config.yaml
arch: "vit"
image_size: 32
crop_scale_min: 1
horizontal_flip: false
inner_norm: false
expert_mlp_ratio: 2
patch_size: [8, 8]
epochs: 18.9
lr_schedule: "linear"
weight_decay: 0.04
Rows from block 3 of a small masked image model, named by matrix and row number. Rows with one number within an expert belong to one neuron, the router's apart. Each number is 50 + 15 x the weight over its row's rms, rounded and kept within 0 to 99. All counts start at 0.
After each expert's rows are labels from the 100 images, of 14848, where the router gives the expert most weight on average: "top examples" is what is common among them. Only what is clearly more common there than usual is listed. The data: single printed letters, digits and signs in grey, bent and noisy. In brackets: how many of the 100.
# router: router (model.blocks.3.mlp.router.weight, 8x128, trained with AdamW), inputs 0-127
# up: expert up (model.blocks.3.mlp.up, 8x256x128), inputs 0-127
# down: expert down (model.blocks.3.mlp.down, 8x128x256, transposed), outputs 0-127

# expert 7
router.7:55 45 54 53 48 64 21 26 38 43 22 62 75 36 49 52 45 51 62 13 78 37 69 63 59 56 51 47 60 40 73 46 58 73 62 61 25 27 53 24 46 64 56 55 66 27 59 73 49 67 59 49 33 47 47 68 65 54 47 50 35 55 53 51 41 40 88 44 48 63 44 43 64 72 43 21 65 47 40 61 34 55 61 60 78 67 73 74 47 61 23 53 56 61 29 36 67 69 46 66 47 44 73 36 74 51 60 69 31 67 49 42 54 68 36 59 41 42 64 38 13 30 55 27 37 46 44 45
up.1:50 50 44 17 31 74 43 45 52 81 49 67 33 72 65 55 19 09 42 68 40 42 33 52 33 47 51 27 28 41 42 59 63 69 29 56 37 50 53 47 56 46 77 26 61 49 52 52 63 38 67 36 66 48 57 63 32 42 55 44 60 43 48 40 34 56 32 43 22 40 50 72 55 15 56 33 46 55 51 45 68 61 29 46 48 58 56 52 60 52 53 30 36 22 38 64 70 55 80 54 36 40 43 70 58 55 31 61 18 50 61 54 57 65 37 34 67 15 68 14 46 37 48 45 64 61 47 54
down.1:44 35 46 47 22 48 47 52 43 29 62 45 51 50 58 08 61 53 59 44 69 60 59 53 46 50 73 68 76 36 41 59 61 57 44 50 77 45 20 60 44 36 59 74 33 31 33 50 36 29 41 57 32 69 30 82 59 57 33 42 46 41 80 65 33 36 66 05 53 51 25 58 56 68 77 47 60 56 51 69 65 59 52 78 66 43 31 33 54 67 60 42 45 41 46 16 44 72 52 51 28 49 70 40 47 35 66 45 53 39 51 42 48 42 33 64 43 86 36 66 50 62 49 41 37 62 39 58
up.2:57 40 42 43 50 59 66 64 55 39 54 23 41 43 30 61 26 40 32 73 41 66 76 42 50 45 49 48 31 55 57 47 28 60 47 41 43 29 53 19 28 43 28 23 67 32 36 48 28 35 60 57 56 57 86 71 77 53 44 48 41 52 40 66 73 56 72 62 69 57 27 58 59 41 78 65 19 37 49 45 23 65 68 47 79 45 79 45 66 55 76 69 38 69 13 61 58 45 27 34 59 63 37 50 55 47 64 38 41 52 48 49 54 30 58 25 49 49 57 54 27 39 46 56 55 56 52 63
down.2:33 34 47 58 44 44 63 45 31 78 58 63 29 65 63 39 64 36 50 18 73 42 17 42 36 72 60 54 55 50 59 40 80 37 61 70 61 52 61 56 46 59 62 69 51 65 38 32 48 42 60 32 56 57 55 40 32 59 10 70 19 59 36 63 27 32 22 31 91 52 43 39 49 44 28 38 54 44 73 60 67 54 28 57 25 70 44 51 57 57 54 49 62 48 69 39 30 39 57 61 58 40 81 58 59 29 30 48 59 47 65 81 57 40 59 65 36 50 63 41 34 37 44 43 60 53 35 43
up.3:71 66 78 54 46 42 50 57 65 35 24 26 47 57 41 48 25 51 77 79 48 42 71 38 62 39 65 55 50 50 32 50 36 31 50 47 58 55 23 60 62 48 39 24 54 55 46 52 42 29 88 40 54 11 56 46 62 43 53 78 30 45 69 38 27 48 71 26 62 47 53 37 41 37 55 67 44 42 41 45 52 58 73 39 44 26 48 48 65 30 62 47 65 37 84 57 50 20 32 49 74 67 63 63 36 59 52 66 41 50 56 43 68 28 62 50 72 53 41 60 26 30 39 62 59 30 24 52
down.3:68 36 48 22 57 69 54 55 64 42 52 36 35 44 74 38 39 45 32 51 37 43 40 50 51 48 32 54 55 58 35 62 30 66 41 80 72 37 33 48 70 24 85 53 45 48 78 64 57 54 63 57 51 48 64 42 53 54 42 23 55 20 59 54 36 57 24 92 48 47 33 50 69 42 56 52 49 39 68 20 71 38 35 16 41 30 44 73 59 77 42 22 42 85 39 62 41 76 53 52 47 63 42 45 53 43 46 18 37 49 60 59 52 61 65 67 58 61 43 53 42 73 37 70 50 60 49 45
up.4:17 30 61 43 38 52 57 56 55 46 51 64 35 69 51 77 44 56 61 19 27 56 43 47 52 35 54 40 35 76 62 63 51 59 45 56 42 49 73 56 45 50 60 32 60 31 47 23 56 45 25 59 70 55 46 34 49 43 50 29 74 44 51 74 65 43 43 54 53 27 63 42 54 66 35 52 37 45 52 53 51 38 34 60 60 61 91 31 44 86 50 71 98 47 53 47 51 43 40 40 64 36 34 22 35 52 44 88 39 24 57 57 46 53 40 74 56 31 49 50 75 65 56 37 27 77 62 49
down.4:70 58 23 68 63 51 61 20 61 56 65 55 40 49 30 33 75 42 69 60 43 18 62 34 47 29 54 66 24 52 42 35 68 47 40 61 67 45 25 53 60 38 28 44 59 64 50 55 67 70 54 42 73 37 40 65 62 68 43 51 50 52 34 59 23 46 45 61 74 47 33 59 51 24 46 62 43 61 31 43 47 77 42 53 50 45 38 89 62 46 49 33 42 79 44 66 35 18 43 55 51 60 69 49 25 56 39 39 57 24 43 44 60 71 74 63 23 63 33 49 62 41 52 80 33 26 47 42
top examples: sans-serif (86)

# expert 6
router.6:58 51 61 61 72 33 60 93 48 86 40 33 55 45 64 46 28 67 31 70 27 63 69 38 61 56 45 23 62 31 52 63 36 52 44 56 47 58 33 45 65 43 67 42 60 31 47 66 35 37 41 32 57 69 56 40 53 35 72 81 35 58 61 50 43 52 34 33 54 57 52 34 39 64 35 37 29 41 65 28 48 52 67 55 22 66 36 39 32 57 85 33 57 57 45 46 25 76 47 08 57 51 39 60 67 31 52 51 43 45 70 63 48 42 35 39 66 47 65 55 52 40 34 66 57 31 39 77
up.1:53 61 41 61 30 51 70 46 25 62 60 38 31 44 38 52 54 45 31 57 50 51 67 40 39 57 76 43 56 54 46 66 47 47 42 51 44 51 72 34 65 49 60 69 58 63 66 58 64 67 64 39 54 56 49 69 53 59 03 42 41 33 49 47 44 61 57 40 13 74 84 47 63 46 53 43 43 26 37 63 74 36 67 38 37 40 49 10 48 50 53 55 31 35 54 41 27 48 49 62 52 71 68 58 43 44 44 36 74 42 69 47 60 19 28 34 42 57 41 53 48 54 37 05 79 85 72 53
down.1:63 38 43 47 73 89 80 57 47 63 42 63 50 55 26 33 60 56 60 48 62 50 71 43 48 73 61 43 65 41 30 30 46 44 50 52 34 38 61 44 78 50 26 46 27 58 67 70 58 54 62 76 49 66 66 42 53 31 51 58 66 39 33 60 58 52 44 39 37 36 56 54 65 69 47 42 17 45 40 53 43 35 59 54 56 26 42 28 53 35 58 22 37 26 39 63 44 49 37 48 52 41 68 39 65 20 64 65 83 37 40 24 79 17 62 36 24 62 42 87 43 49 60 40 45 54 49 33
up.2:75 69 62 37 56 18 67 76 59 67 29 45 21 47 35 59 56 36 44 65 32 66 95 46 47 63 61 41 39 37 46 47 31 60 56 46 60 22 40 46 77 53 50 66 29 18 53 57 35 14 47 53 36 54 50 59 32 62 23 58 43 52 27 50 28 47 64 33 63 54 34 41 66 58 17 53 49 61 66 26 79 36 66 57 47 70 44 59 60 51 41 63 67 59 75 48 58 46 53 26 42 64 33 44 66 72 57 52 72 53 52 55 38 67 66 53 31 49 52 47 63 51 45 47 67 39 72 38
down.2:59 37 41 29 40 79 59 60 85 70 55 40 64 57 39 24 77 70 46 46 63 63 76 29 34 45 46 53 74 45 49 56 53 53 48 53 51 64 69 48 75 66 86 28 42 37 60 39 50 55 38 45 44 45 60 41 39 67 65 44 70 58 57 40 56 69 32 44 36 44 35 39 33 48 52 57 55 30 46 47 41 70 52 16 50 31 46 68 50 45 54 23 40 40 34 61 55 57 57 43 69 72 74 55 25 35 49 33 48 46 53 51 44 61 38 33 89 18 47 58 15 34 34 35 56 52 22 28
up.3:43 44 84 37 54 68 54 52 47 70 55 44 54 55 24 69 13 52 53 62 46 66 38 41 57 39 36 37 35 64 49 63 26 38 73 52 76 32 55 67 29 53 31 37 57 45 53 51 24 37 32 62 72 53 24 17 67 30 51 30 48 54 65 68 72 62 68 58 73 43 35 41 59 40 69 60 47 39 74 52 33 44 62 63 71 33 83 38 50 38 40 73 24 26 59 63 35 59 24 42 80 56 44 54 44 33 68 56 63 48 57 50 51 52 36 25 42 54 53 48 54 67 48 24 43 64 47 35
down.3:55 40 38 36 43 39 62 31 48 80 55 31 32 60 48 78 45 64 45 42 52 52 70 68 40 41 25 42 20 64 47 27 51 29 73 58 68 56 53 74 40 75 47 47 57 43 43 55 34 61 39 79 34 64 43 60 46 31 54 39 23 46 54 28 54 78 72 45 70 59 71 63 54 45 58 47 20 44 43 51 63 71 32 66 45 59 43 58 77 49 77 72 47 56 64 60 53 44 64 79 35 50 41 26 56 42 31 30 88 59 44 20 39 52 31 44 29 41 69 43 49 28 43 52 46 26 48 39
up.4:34 56 60 29 43 52 43 35 48 36 38 58 54 56 53 43 75 62 63 29 58 53 31 60 51 40 47 54 29 44 18 46 56 86 65 33 45 67 44 36 50 72 53 34 58 76 58 56 41 18 60 63 36 12 54 59 56 53 39 41 60 44 57 57 47 60 61 75 72 20 35 46 37 47 28 22 50 50 41 39 69 28 65 46 44 45 51 42 54 91 60 66 56 60 38 60 39 44 71 69 43 57 70 74 64 33 67 84 63 46 54 51 44 85 66 63 72 46 46 47 27 30 36 61 28 47 55 64
down.4:42 48 62 46 36 53 42 44 35 35 50 46 29 68 32 25 65 51 48 44 33 45 40 48 48 31 44 36 63 55 40 36 68 88 57 37 45 31 21 59 26 46 62 47 47 24 49 57 39 67 33 69 38 61 71 45 58 74 71 51 80 46 59 42 34 67 46 71 49 49 38 43 31 32 46 23 95 61 71 31 47 45 73 63 69 54 66 47 63 55 29 44 41 32 50 63 53 38 75 50 54 44 42 44 39 79 41 57 40 72 27 32 55 64 47 43 72 48 98 51 33 30 52 58 42 60 52 39
top examples: dark on light (100); small letter (80)

# expert 4
router.4:25 30 36 54 44 70 61 52 48 28 50 87 14 36 60 58 61 52 62 35 39 43 21 50 55 44 31 60 43 50 56 46 30 60 64 33 63 53 56 56 51 68 68 55 55 60 36 56 55 53 38 33 82 55 42 58 20 67 28 37 90 69 36 40 36 43 57 52 46 57 57 59 40 57 59 60 45 12 37 51 22 52 47 62 35 50 32 65 53 45 47 60 52 26 71 44 51 35 64 57 41 70 18 52 58 42 49 55 79 56 37 67 60 43 76 58 40 63 34 25 72 38 54 48 20 63 22 59
up.1:55 63 93 35 48 34 59 64 56 64 40 27 29 32 60 27 49 58 38 38 32 64 66 62 31 72 58 30 64 73 74 63 54 53 56 76 33 57 41 33 52 41 44 15 72 34 55 51 44 74 45 75 63 59 35 34 65 33 49 46 59 43 46 64 48 42 52 46 55 34 63 69 41 47 34 62 81 29 56 16 45 55 40 59 15 58 45 50 26 53 54 45 49 52 69 50 68 78 38 57 42 42 40 61 54 64 34 50 64 27 51 48 33 46 57 56 50 68 68 69 42 46 39 63 41 42 10 30
down.1:66 33 13 46 29 65 46 57 44 32 63 75 44 43 68 55 59 42 54 59 40 33 41 46 00 48 56 52 54 50 19 40 71 59 65 45 55 41 54 61 65 47 63 81 38 44 56 48 65 60 56 33 62 66 60 32 43 40 72 47 28 26 48 59 16 64 31 71 52 62 41 70 34 39 48 48 49 48 69 73 37 52 42 38 62 78 34 46 57 57 83 34 54 52 50 40 57 29 68 51 58 40 40 50 44 63 61 36 28 49 62 80 36 48 61 49 38 73 52 58 56 21 75 68 33 59 35 56
up.2:41 38 47 63 36 39 37 27 46 53 46 38 26 59 39 46 41 49 34 27 62 46 71 75 59 54 54 38 51 34 58 71 76 28 43 57 29 27 64 28 62 71 40 52 25 53 36 42 52 30 68 39 50 38 37 34 66 71 30 56 66 81 69 56 76 66 86 63 36 72 37 25 61 68 52 51 46 64 46 54 34 58 50 40 41 60 42 43 62 50 73 64 49 40 48 78 21 67 46 56 22 62 51 59 51 36 49 56 77 29 57 66 61 40 43 64 61 49 36 44 82 77 50 67 60 35 29 54
down.2:74 34 49 51 52 81 88 51 41 56 44 48 38 51 54 35 67 55 70 54 54 41 58 42 30 39 55 46 38 79 23 78 37 50 43 43 18 42 89 49 39 53 52 72 44 16 79 55 69 31 40 61 16 40 33 43 36 31 52 32 60 31 38 72 39 48 50 47 22 50 25 54 38 47 59 38 48 65 58 59 45 46 65 50 49 34 44 44 54 49 41 71 46 63 44 64 40 53 62 72 83 84 61 63 61 55 33 20 52 52 37 54 47 46 46 70 71 49 57 64 20 42 50 49 61 52 52 53
up.3:33 32 42 72 53 54 45 70 53 54 48 32 32 48 40 46 57 26 48 66 38 59 35 39 33 61 64 13 78 42 50 55 68 61 45 40 46 25 63 40 79 73 66 87 28 38 64 50 28 66 56 42 31 42 25 35 39 67 54 37 51 56 55 24 58 52 51 66 41 36 72 68 84 48 51 43 53 46 16 23 41 57 53 33 48 48 42 35 63 47 67 54 49 48 33 38 26 43 42 41 35 37 65 47 41 33 53 32 45 64 51 58 67 61 53 23 49 56 69 58 56 87 21 33 59 74 54 46
down.3:33 59 55 51 59 52 52 71 55 50 37 38 30 48 19 51 60 68 21 50 82 33 57 32 43 11 43 37 56 36 43 89 47 61 54 30 19 49 72 73 34 50 52 46 50 37 48 45 41 61 39 58 43 40 42 23 35 61 73 61 66 38 54 56 47 69 41 49 65 27 69 42 49 47 51 31 67 70 71 65 74 45 78 41 48 35 50 77 62 57 69 64 54 45 60 53 62 49 41 72 44 26 63 48 69 41 48 34 26 43 69 61 40 54 68 48 50 24 38 40 33 61 31 62 47 80 45 74
up.4:25 57 61 70 20 63 82 48 66 44 43 43 42 36 65 30 66 72 38 37 23 47 66 43 56 48 53 64 42 72 36 72 55 45 45 71 57 53 48 32 59 37 55 52 51 45 53 44 21 54 60 62 27 40 67 42 52 22 58 41 64 68 44 47 49 59 71 51 54 18 32 50 51 39 57 36 41 68 50 48 48 20 11 58 79 51 57 83 73 80 37 48 55 37 37 93 39 56 40 42 57 30 56 42 86 29 46 52 42 66 42 62 55 51 50 42 51 29 37 44 51 40 72 33 53 44 53 37
down.4:77 65 25 29 62 67 26 32 55 43 26 34 65 67 59 57 58 55 44 61 57 34 62 41 37 60 51 38 80 80 58 79 56 57 48 34 68 47 41 44 41 37 48 36 46 33 48 69 22 60 59 81 47 47 66 28 11 43 54 61 42 57 36 14 43 59 31 49 53 71 56 38 16 63 43 52 97 50 41 66 43 51 55 35 30 10 85 64 53 44 40 42 54 61 48 62 49 58 39 53 66 43 29 44 44 46 43 47 44 42 52 60 46 60 47 67 53 65 48 54 45 28 41 54 48 54 61 57
top examples: dark on light (100)

# expert 3
router.3:54 76 46 33 54 39 41 37 49 47 51 38 38 39 70 59 60 54 67 59 17 42 78 57 40 38 83 65 50 54 44 43 35 43 44 40 55 67 51 49 41 53 61 59 47 57 73 71 64 54 67 52 07 63 55 80 52 55 50 12 53 48 53 64 74 24 49 47 38 56 47 29 76 50 81 18 49 82 72 38 55 37 50 24 59 40 54 33 78 42 58 45 54 46 31 49 46 78 72 30 39 67 38 77 52 48 54 68 64 53 69 36 57 31 62 51 39 48 61 46 43 58 41 35 42 35 73 62
up.1:49 57 47 49 75 55 78 58 71 55 39 18 17 44 67 63 31 49 71 66 52 59 21 74 55 54 67 48 52 32 53 54 27 49 23 41 47 43 70 44 77 33 46 35 38 57 52 66 57 29 31 34 63 33 44 29 34 38 58 63 32 56 22 40 44 46 65 39 59 35 66 87 29 41 65 61 72 74 68 50 79 56 41 48 55 46 54 47 32 59 59 33 51 54 69 46 44 35 48 52 65 49 74 39 36 20 77 31 35 45 42 34 43 59 21 62 65 48 42 34 45 33 49 51 39 33 64 54
down.1:29 30 37 31 38 49 36 41 37 51 80 57 40 30 43 53 65 54 26 50 49 62 71 57 41 46 41 41 73 74 42 62 71 57 78 55 34 52 18 58 78 34 53 79 61 65 65 32 21 67 61 37 25 91 46 24 45 53 44 38 63 28 87 33 59 55 27 56 46 49 62 44 63 60 33 53 40 33 38 45 43 51 48 55 49 60 61 19 59 30 36 50 47 33 23 53 53 62 57 46 43 19 52 59 56 47 55 61 62 75 61 46 48 49 53 50 41 48 40 48 59 59 40 63 85 70 35 43
up.2:44 52 42 38 90 68 34 40 26 40 47 35 56 17 73 57 59 39 72 55 72 54 57 40 69 19 35 55 64 62 30 68 41 52 40 54 35 52 36 57 55 33 65 52 40 39 65 35 32 78 76 33 55 63 41 78 54 71 20 64 44 44 54 67 37 20 38 52 46 58 29 39 62 65 74 32 58 63 39 72 32 47 47 40 40 59 55 67 46 61 54 39 68 54 43 65 38 69 51 68 68 66 42 43 43 55 43 74 65 74 55 37 54 59 20 65 53 46 27 55 76 42 30 56 61 44 30 66
down.2:61 58 48 70 10 49 78 70 66 57 61 65 51 53 48 53 64 47 37 28 36 47 38 47 32 77 26 38 26 90 51 06 72 62 45 50 73 37 60 76 48 67 36 52 45 47 49 62 49 31 14 76 47 19 48 22 49 62 71 33 40 48 38 39 46 58 59 49 30 48 75 72 45 56 49 42 55 43 47 41 54 51 55 80 29 23 78 40 58 54 54 42 37 51 44 42 45 45 46 47 40 63 73 40 51 53 37 26 29 32 48 37 42 54 65 57 49 42 57 42 50 61 75 37 53 44 56 53
up.3:55 48 65 55 40 47 75 63 51 37 49 58 28 52 68 54 63 57 48 66 78 64 48 50 54 87 34 42 31 43 51 43 31 35 55 67 39 38 63 78 53 55 62 38 65 31 84 56 78 27 85 39 58 61 56 62 65 41 46 75 54 48 60 61 17 39 80 42 32 42 76 22 45 73 46 37 35 56 44 70 28 63 66 49 42 68 38 44 49 31 26 58 39 20 31 30 65 22 53 38 50 81 39 59 53 46 63 52 41 51 45 61 53 44 60 51 54 44 47 52 29 40 47 45 46 27 50 27
down.3:51 63 59 49 67 68 28 24 76 60 60 38 50 30 57 65 57 36 32 61 44 75 48 36 51 35 46 64 33 35 78 31 32 32 65 70 58 23 44 37 36 53 61 56 27 58 70 61 46 57 30 58 62 54 61 59 70 77 51 88 39 51 71 62 37 57 44 53 41 47 23 60 35 51 49 41 46 31 47 36 34 58 28 46 45 27 36 51 71 52 34 39 26 42 59 51 26 46 69 68 65 59 60 60 52 55 33 66 45 22 26 71 29 71 49 61 45 71 52 74 64 34 39 59 43 81 42 65
up.4:57 44 51 44 89 74 55 54 39 38 24 64 66 48 49 22 42 55 74 43 90 61 59 51 43 63 39 54 55 64 50 47 46 64 59 59 53 62 53 33 55 51 64 45 61 36 48 57 59 47 52 39 40 55 80 22 46 44 72 22 18 60 80 54 60 84 63 55 29 36 52 47 27 67 40 63 22 61 59 57 29 33 45 48 37 31 69 38 48 57 42 50 52 44 58 59 36 57 41 73 45 52 42 48 17 34 27 28 61 35 32 67 25 55 29 50 48 53 87 33 59 53 45 53 72 52 40 36
down.4:69 58 59 59 16 45 40 63 43 65 71 40 50 58 35 64 64 15 38 57 55 61 27 46 42 59 61 42 33 54 63 54 40 59 32 64 62 37 40 70 57 74 47 52 54 42 46 64 57 14 60 38 58 66 35 73 47 60 18 56 78 33 33 74 51 24 32 34 74 45 53 42 55 37 42 30 82 49 47 71 46 84 50 60 50 69 35 62 53 60 39 65 41 29 30 33 40 55 28 21 70 40 43 44 84 65 45 59 57 50 45 50 58 68 46 73 54 32 35 70 48 53 70 47 30 42 59 57
top examples: dark on light (100)

# expert 5
router.5:59 48 54 41 35 64 43 40 54 41 40 48 58 64 08 29 48 62 41 67 65 51 30 45 64 49 35 68 52 70 53 42 72 55 60 44 45 13 80 56 37 48 50 41 49 59 63 62 36 52 43 41 46 16 52 12 39 43 60 37 29 33 37 54 43 59 62 63 41 53 51 72 34 33 43 44 50 73 62 74 74 58 64 62 75 20 53 60 44 74 32 35 46 49 49 63 65 39 51 72 26 27 57 29 57 69 44 53 56 40 30 33 34 48 57 49 36 13 63 47 30 76 75 58 51 36 41 30
up.1:50 53 48 64 79 48 54 51 30 43 47 35 46 43 80 33 51 66 74 45 47 48 79 49 24 65 49 43 39 60 38 54 36 44 78 43 57 51 46 55 44 69 40 52 72 70 66 53 51 29 45 40 62 20 39 26 37 60 86 67 71 20 54 70 46 76 47 56 35 26 49 46 81 50 33 49 38 28 44 27 48 48 66 54 53 53 43 46 57 43 43 52 41 29 67 36 38 65 45 50 49 45 32 74 67 37 41 86 49 61 31 52 75 34 55 22 54 40 47 44 91 35 25 59 38 40 38 51
down.1:68 71 18 18 53 24 60 57 64 46 74 28 30 38 34 52 63 37 44 37 42 56 62 70 57 69 51 41 19 51 42 26 73 54 56 42 69 09 61 48 72 59 59 44 11 58 70 76 58 70 47 61 56 32 64 26 60 38 70 62 66 66 36 71 33 51 69 57 32 34 38 49 51 40 62 50 57 58 32 58 46 42 56 45 44 44 73 57 45 17 62 53 46 74 44 88 52 61 30 60 51 51 65 51 59 34 47 50 42 59 48 53 59 50 26 58 44 55 40 52 38 77 57 67 62 42 47 37
up.2:35 44 36 44 44 62 55 40 41 62 41 23 56 44 25 47 40 69 49 47 67 36 49 54 55 56 39 40 61 42 59 47 62 55 30 60 58 66 54 57 70 57 56 49 26 37 53 83 26 38 62 56 63 41 26 52 66 47 31 44 37 53 68 60 48 56 42 32 82 48 48 32 51 53 36 66 45 72 67 55 15 71 37 45 65 75 47 52 43 28 29 64 35 55 33 48 32 80 53 50 27 79 17 61 55 57 34 45 76 63 60 55 91 29 42 21 65 59 62 57 45 44 42 32 74 67 46 77
down.2:49 41 45 51 42 36 67 56 55 29 51 60 76 42 18 58 36 50 68 48 70 78 54 82 69 32 51 56 52 66 59 69 05 42 37 37 50 48 38 56 32 82 34 62 41 63 69 56 57 59 60 74 39 44 65 38 55 29 65 43 44 44 32 61 18 45 20 75 47 29 57 31 32 40 41 39 69 51 54 67 40 44 51 67 21 39 49 42 09 50 41 51 53 33 49 61 34 33 43 67 60 35 69 47 56 75 43 60 71 41 52 45 53 47 63 52 27 28 33 60 64 45 71 61 42 64 55 50
up.3:41 57 36 49 79 50 62 38 43 65 42 54 17 60 55 71 35 49 57 58 57 65 44 53 48 63 46 39 23 62 45 54 52 51 65 85 36 30 47 57 66 30 56 35 74 62 50 35 41 56 45 83 48 48 54 37 56 21 27 60 50 53 54 51 58 63 81 52 32 47 21 62 48 34 52 49 60 44 36 57 19 68 84 55 48 34 42 47 62 42 34 61 35 67 38 52 64 49 53 56 56 26 51 55 30 50 44 59 73 80 43 45 23 60 39 55 56 59 55 33 81 44 54 31 82 21 67 13
down.3:52 51 58 65 40 59 35 56 73 74 46 53 55 51 27 42 63 57 22 11 18 51 53 38 57 47 46 41 50 57 56 61 48 63 63 52 85 56 51 66 41 44 36 38 25 57 35 51 55 34 34 24 51 60 60 76 33 19 60 59 34 52 34 44 54 57 49 55 52 55 80 41 25 33 55 45 47 66 64 02 69 71 62 58 55 36 95 39 49 71 69 49 43 27 70 23 50 64 36 53 54 66 61 52 58 80 46 43 31 52 38 45 38 33 50 64 55 61 51 44 31 43 47 69 58 42 40 42
up.4:50 38 38 40 52 60 49 52 67 79 58 48 77 30 45 51 48 54 37 53 32 34 31 52 26 63 42 71 51 56 46 46 66 65 33 63 48 58 42 19 56 60 49 63 54 23 44 57 51 81 59 43 14 63 27 59 66 66 34 68 49 51 38 44 30 49 48 22 38 28 27 49 57 26 49 47 67 38 30 28 45 56 44 50 49 76 52 43 65 43 27 61 77 52 64 51 74 44 25 55 54 56 46 49 60 36 47 59 59 64 49 47 53 98 30 66 41 55 38 41 56 66 11 44 73 19 60 60
down.4:51 59 54 41 39 41 34 30 61 88 38 49 45 37 38 71 61 77 64 57 54 58 45 49 71 57 67 40 52 23 57 58 55 51 25 65 67 45 47 69 53 41 67 38 79 42 39 42 45 64 43 45 46 55 37 37 61 56 39 52 19 61 78 58 64 02 83 35 70 79 36 54 42 36 27 44 69 56 43 64 57 47 79 76 77 51 69 65 50 57 25 52 37 51 11 39 47 57 34 48 63 65 48 58 51 46 45 62 69 34 66 48 55 45 64 20 43 27 38 64 44 60 52 43 52 47 51 46
top examples: the character @ (30)

# expert 1
router.1:56 68 63 41 53 35 68 45 49 73 49 65 43 61 27 63 51 27 30 66 60 46 46 37 11 59 30 49 45 47 61 54 52 30 44 33 59 63 33 64 64 42 45 48 85 56 70 41 68 30 39 56 62 50 44 51 63 63 38 46 63 50 45 62 54 39 33 57 85 46 45 47 76 45 53 46 47 39 41 62 67 52 45 47 43 49 27 54 62 74 47 34 41 64 46 32 37 27 45 09 44 51 59 63 34 54 63 31 35 40 42 50 67 86 37 75 62 23 51 76 67 80 31 67 70 40 81 27
up.1:49 31 43 24 42 57 57 46 55 63 79 64 40 60 35 31 55 60 47 37 53 76 52 40 49 47 55 62 49 58 59 44 17 80 53 55 72 59 55 40 15 31 59 39 26 72 60 29 66 53 72 61 54 35 53 59 54 51 69 43 62 64 59 54 33 43 21 46 67 87 69 24 54 53 50 60 56 51 49 60 29 56 15 46 42 39 31 51 23 38 78 58 49 40 69 53 18 56 34 35 62 49 46 38 67 39 32 28 40 37 64 37 81 50 51 36 53 44 52 57 13 42 57 48 40 53 25 52
down.1:70 61 33 63 24 55 53 47 36 39 22 44 32 34 72 60 59 21 32 41 42 49 21 45 53 89 70 77 52 38 40 49 73 09 44 58 54 50 50 72 56 47 49 32 59 45 52 59 33 42 47 58 40 74 58 65 62 49 49 68 79 44 39 26 58 34 61 47 47 47 59 56 36 22 21 42 54 63 41 32 62 52 46 48 64 95 53 70 49 65 49 57 38 62 42 37 37 53 41 49 48 70 52 56 51 43 61 79 51 59 68 74 54 37 30 55 62 67 35 53 48 77 19 52 46 63 39 59
up.2:48 54 33 28 71 76 44 58 76 44 50 58 48 75 57 43 38 44 58 71 51 60 45 51 46 47 52 39 62 37 40 50 36 54 65 61 56 53 61 47 44 47 52 14 63 39 59 68 64 32 58 57 35 68 37 44 76 55 46 60 35 39 48 79 33 75 29 77 57 38 47 40 44 52 43 22 36 41 72 62 37 63 27 59 58 38 32 55 48 66 54 52 78 49 49 58 34 44 08 35 48 44 76 28 54 43 62 21 55 39 74 37 75 39 68 33 75 24 59 73 46 60 56 54 32 39 35 89
down.2:69 75 25 37 46 63 64 39 48 82 59 24 31 59 45 43 60 39 42 59 65 50 58 53 71 36 57 47 43 60 28 58 51 54 26 61 52 67 44 56 74 56 41 39 24 34 72 74 50 57 48 52 43 58 29 78 63 58 74 38 39 47 71 39 36 38 62 48 39 34 29 47 32 38 50 68 50 65 40 23 56 76 24 53 45 60 71 52 71 57 88 67 52 60 40 64 53 55 58 40 55 58 44 70 51 50 41 41 54 48 23 48 15 35 60 69 41 70 50 11 36 34 32 51 58 77 27 46
up.3:50 56 28 34 44 63 47 46 31 62 51 53 45 33 51 42 55 51 65 35 53 13 69 46 37 16 59 46 43 57 77 44 56 27 36 48 42 46 32 31 35 67 52 52 72 59 19 57 74 54 54 25 30 59 62 56 50 61 63 48 31 58 41 72 57 51 60 37 42 50 38 42 32 55 40 45 50 64 63 60 33 46 82 60 67 67 69 72 77 38 52 74 71 33 53 34 48 76 39 40 48 68 30 50 25 51 38 37 68 22 63 66 53 38 20 68 64 17 74 52 38 26 55 35 43 44 37 60
down.3:57 54 64 52 48 47 37 41 46 34 44 52 66 40 36 52 55 73 48 27 49 52 48 56 44 34 73 31 45 61 53 77 51 53 86 78 38 65 62 73 52 32 28 54 61 48 53 30 65 22 61 35 46 76 48 71 52 41 42 60 61 48 39 69 45 53 56 67 66 65 48 57 48 60 62 30 76 46 36 77 30 32 72 39 62 43 47 23 27 65 32 42 48 15 62 64 56 58 88 43 43 46 24 36 45 35 67 36 27 80 41 53 64 41 38 51 31 54 85 43 41 59 56 35 69 40 72 51
up.4:32 63 62 91 30 51 49 63 65 28 41 27 58 25 35 84 48 78 53 45 41 48 32 56 48 40 50 64 22 42 52 68 48 46 24 49 40 63 58 46 36 58 73 68 59 30 41 34 69 49 23 63 75 64 35 66 27 27 36 73 54 68 66 49 34 55 54 55 41 49 65 67 67 60 52 39 18 58 54 30 68 58 40 58 46 56 47 46 63 49 53 49 30 35 57 57 64 64 38 39 72 45 39 24 28 63 61 69 45 30 63 34 38 46 49 58 74 60 50 27 58 54 36 32 23 71 60 48
down.4:53 41 64 28 51 81 58 55 14 58 71 67 21 70 64 24 49 37 49 50 46 34 27 60 42 67 59 37 37 35 59 54 43 25 44 60 64 38 45 40 41 53 40 45 51 63 79 22 57 39 74 56 44 42 44 58 00 44 41 54 27 38 74 45 36 31 44 59 55 31 63 13 46 69 51 40 78 42 30 55 55 42 66 44 40 44 32 39 53 42 73 69 48 49 32 51 34 43 41 61 63 61 84 60 46 62 47 77 50 30 38 39 43 29 69 47 63 57 61 48 60 61 60 37 57 56 51 41
top examples: the character @ (51); the character m (26)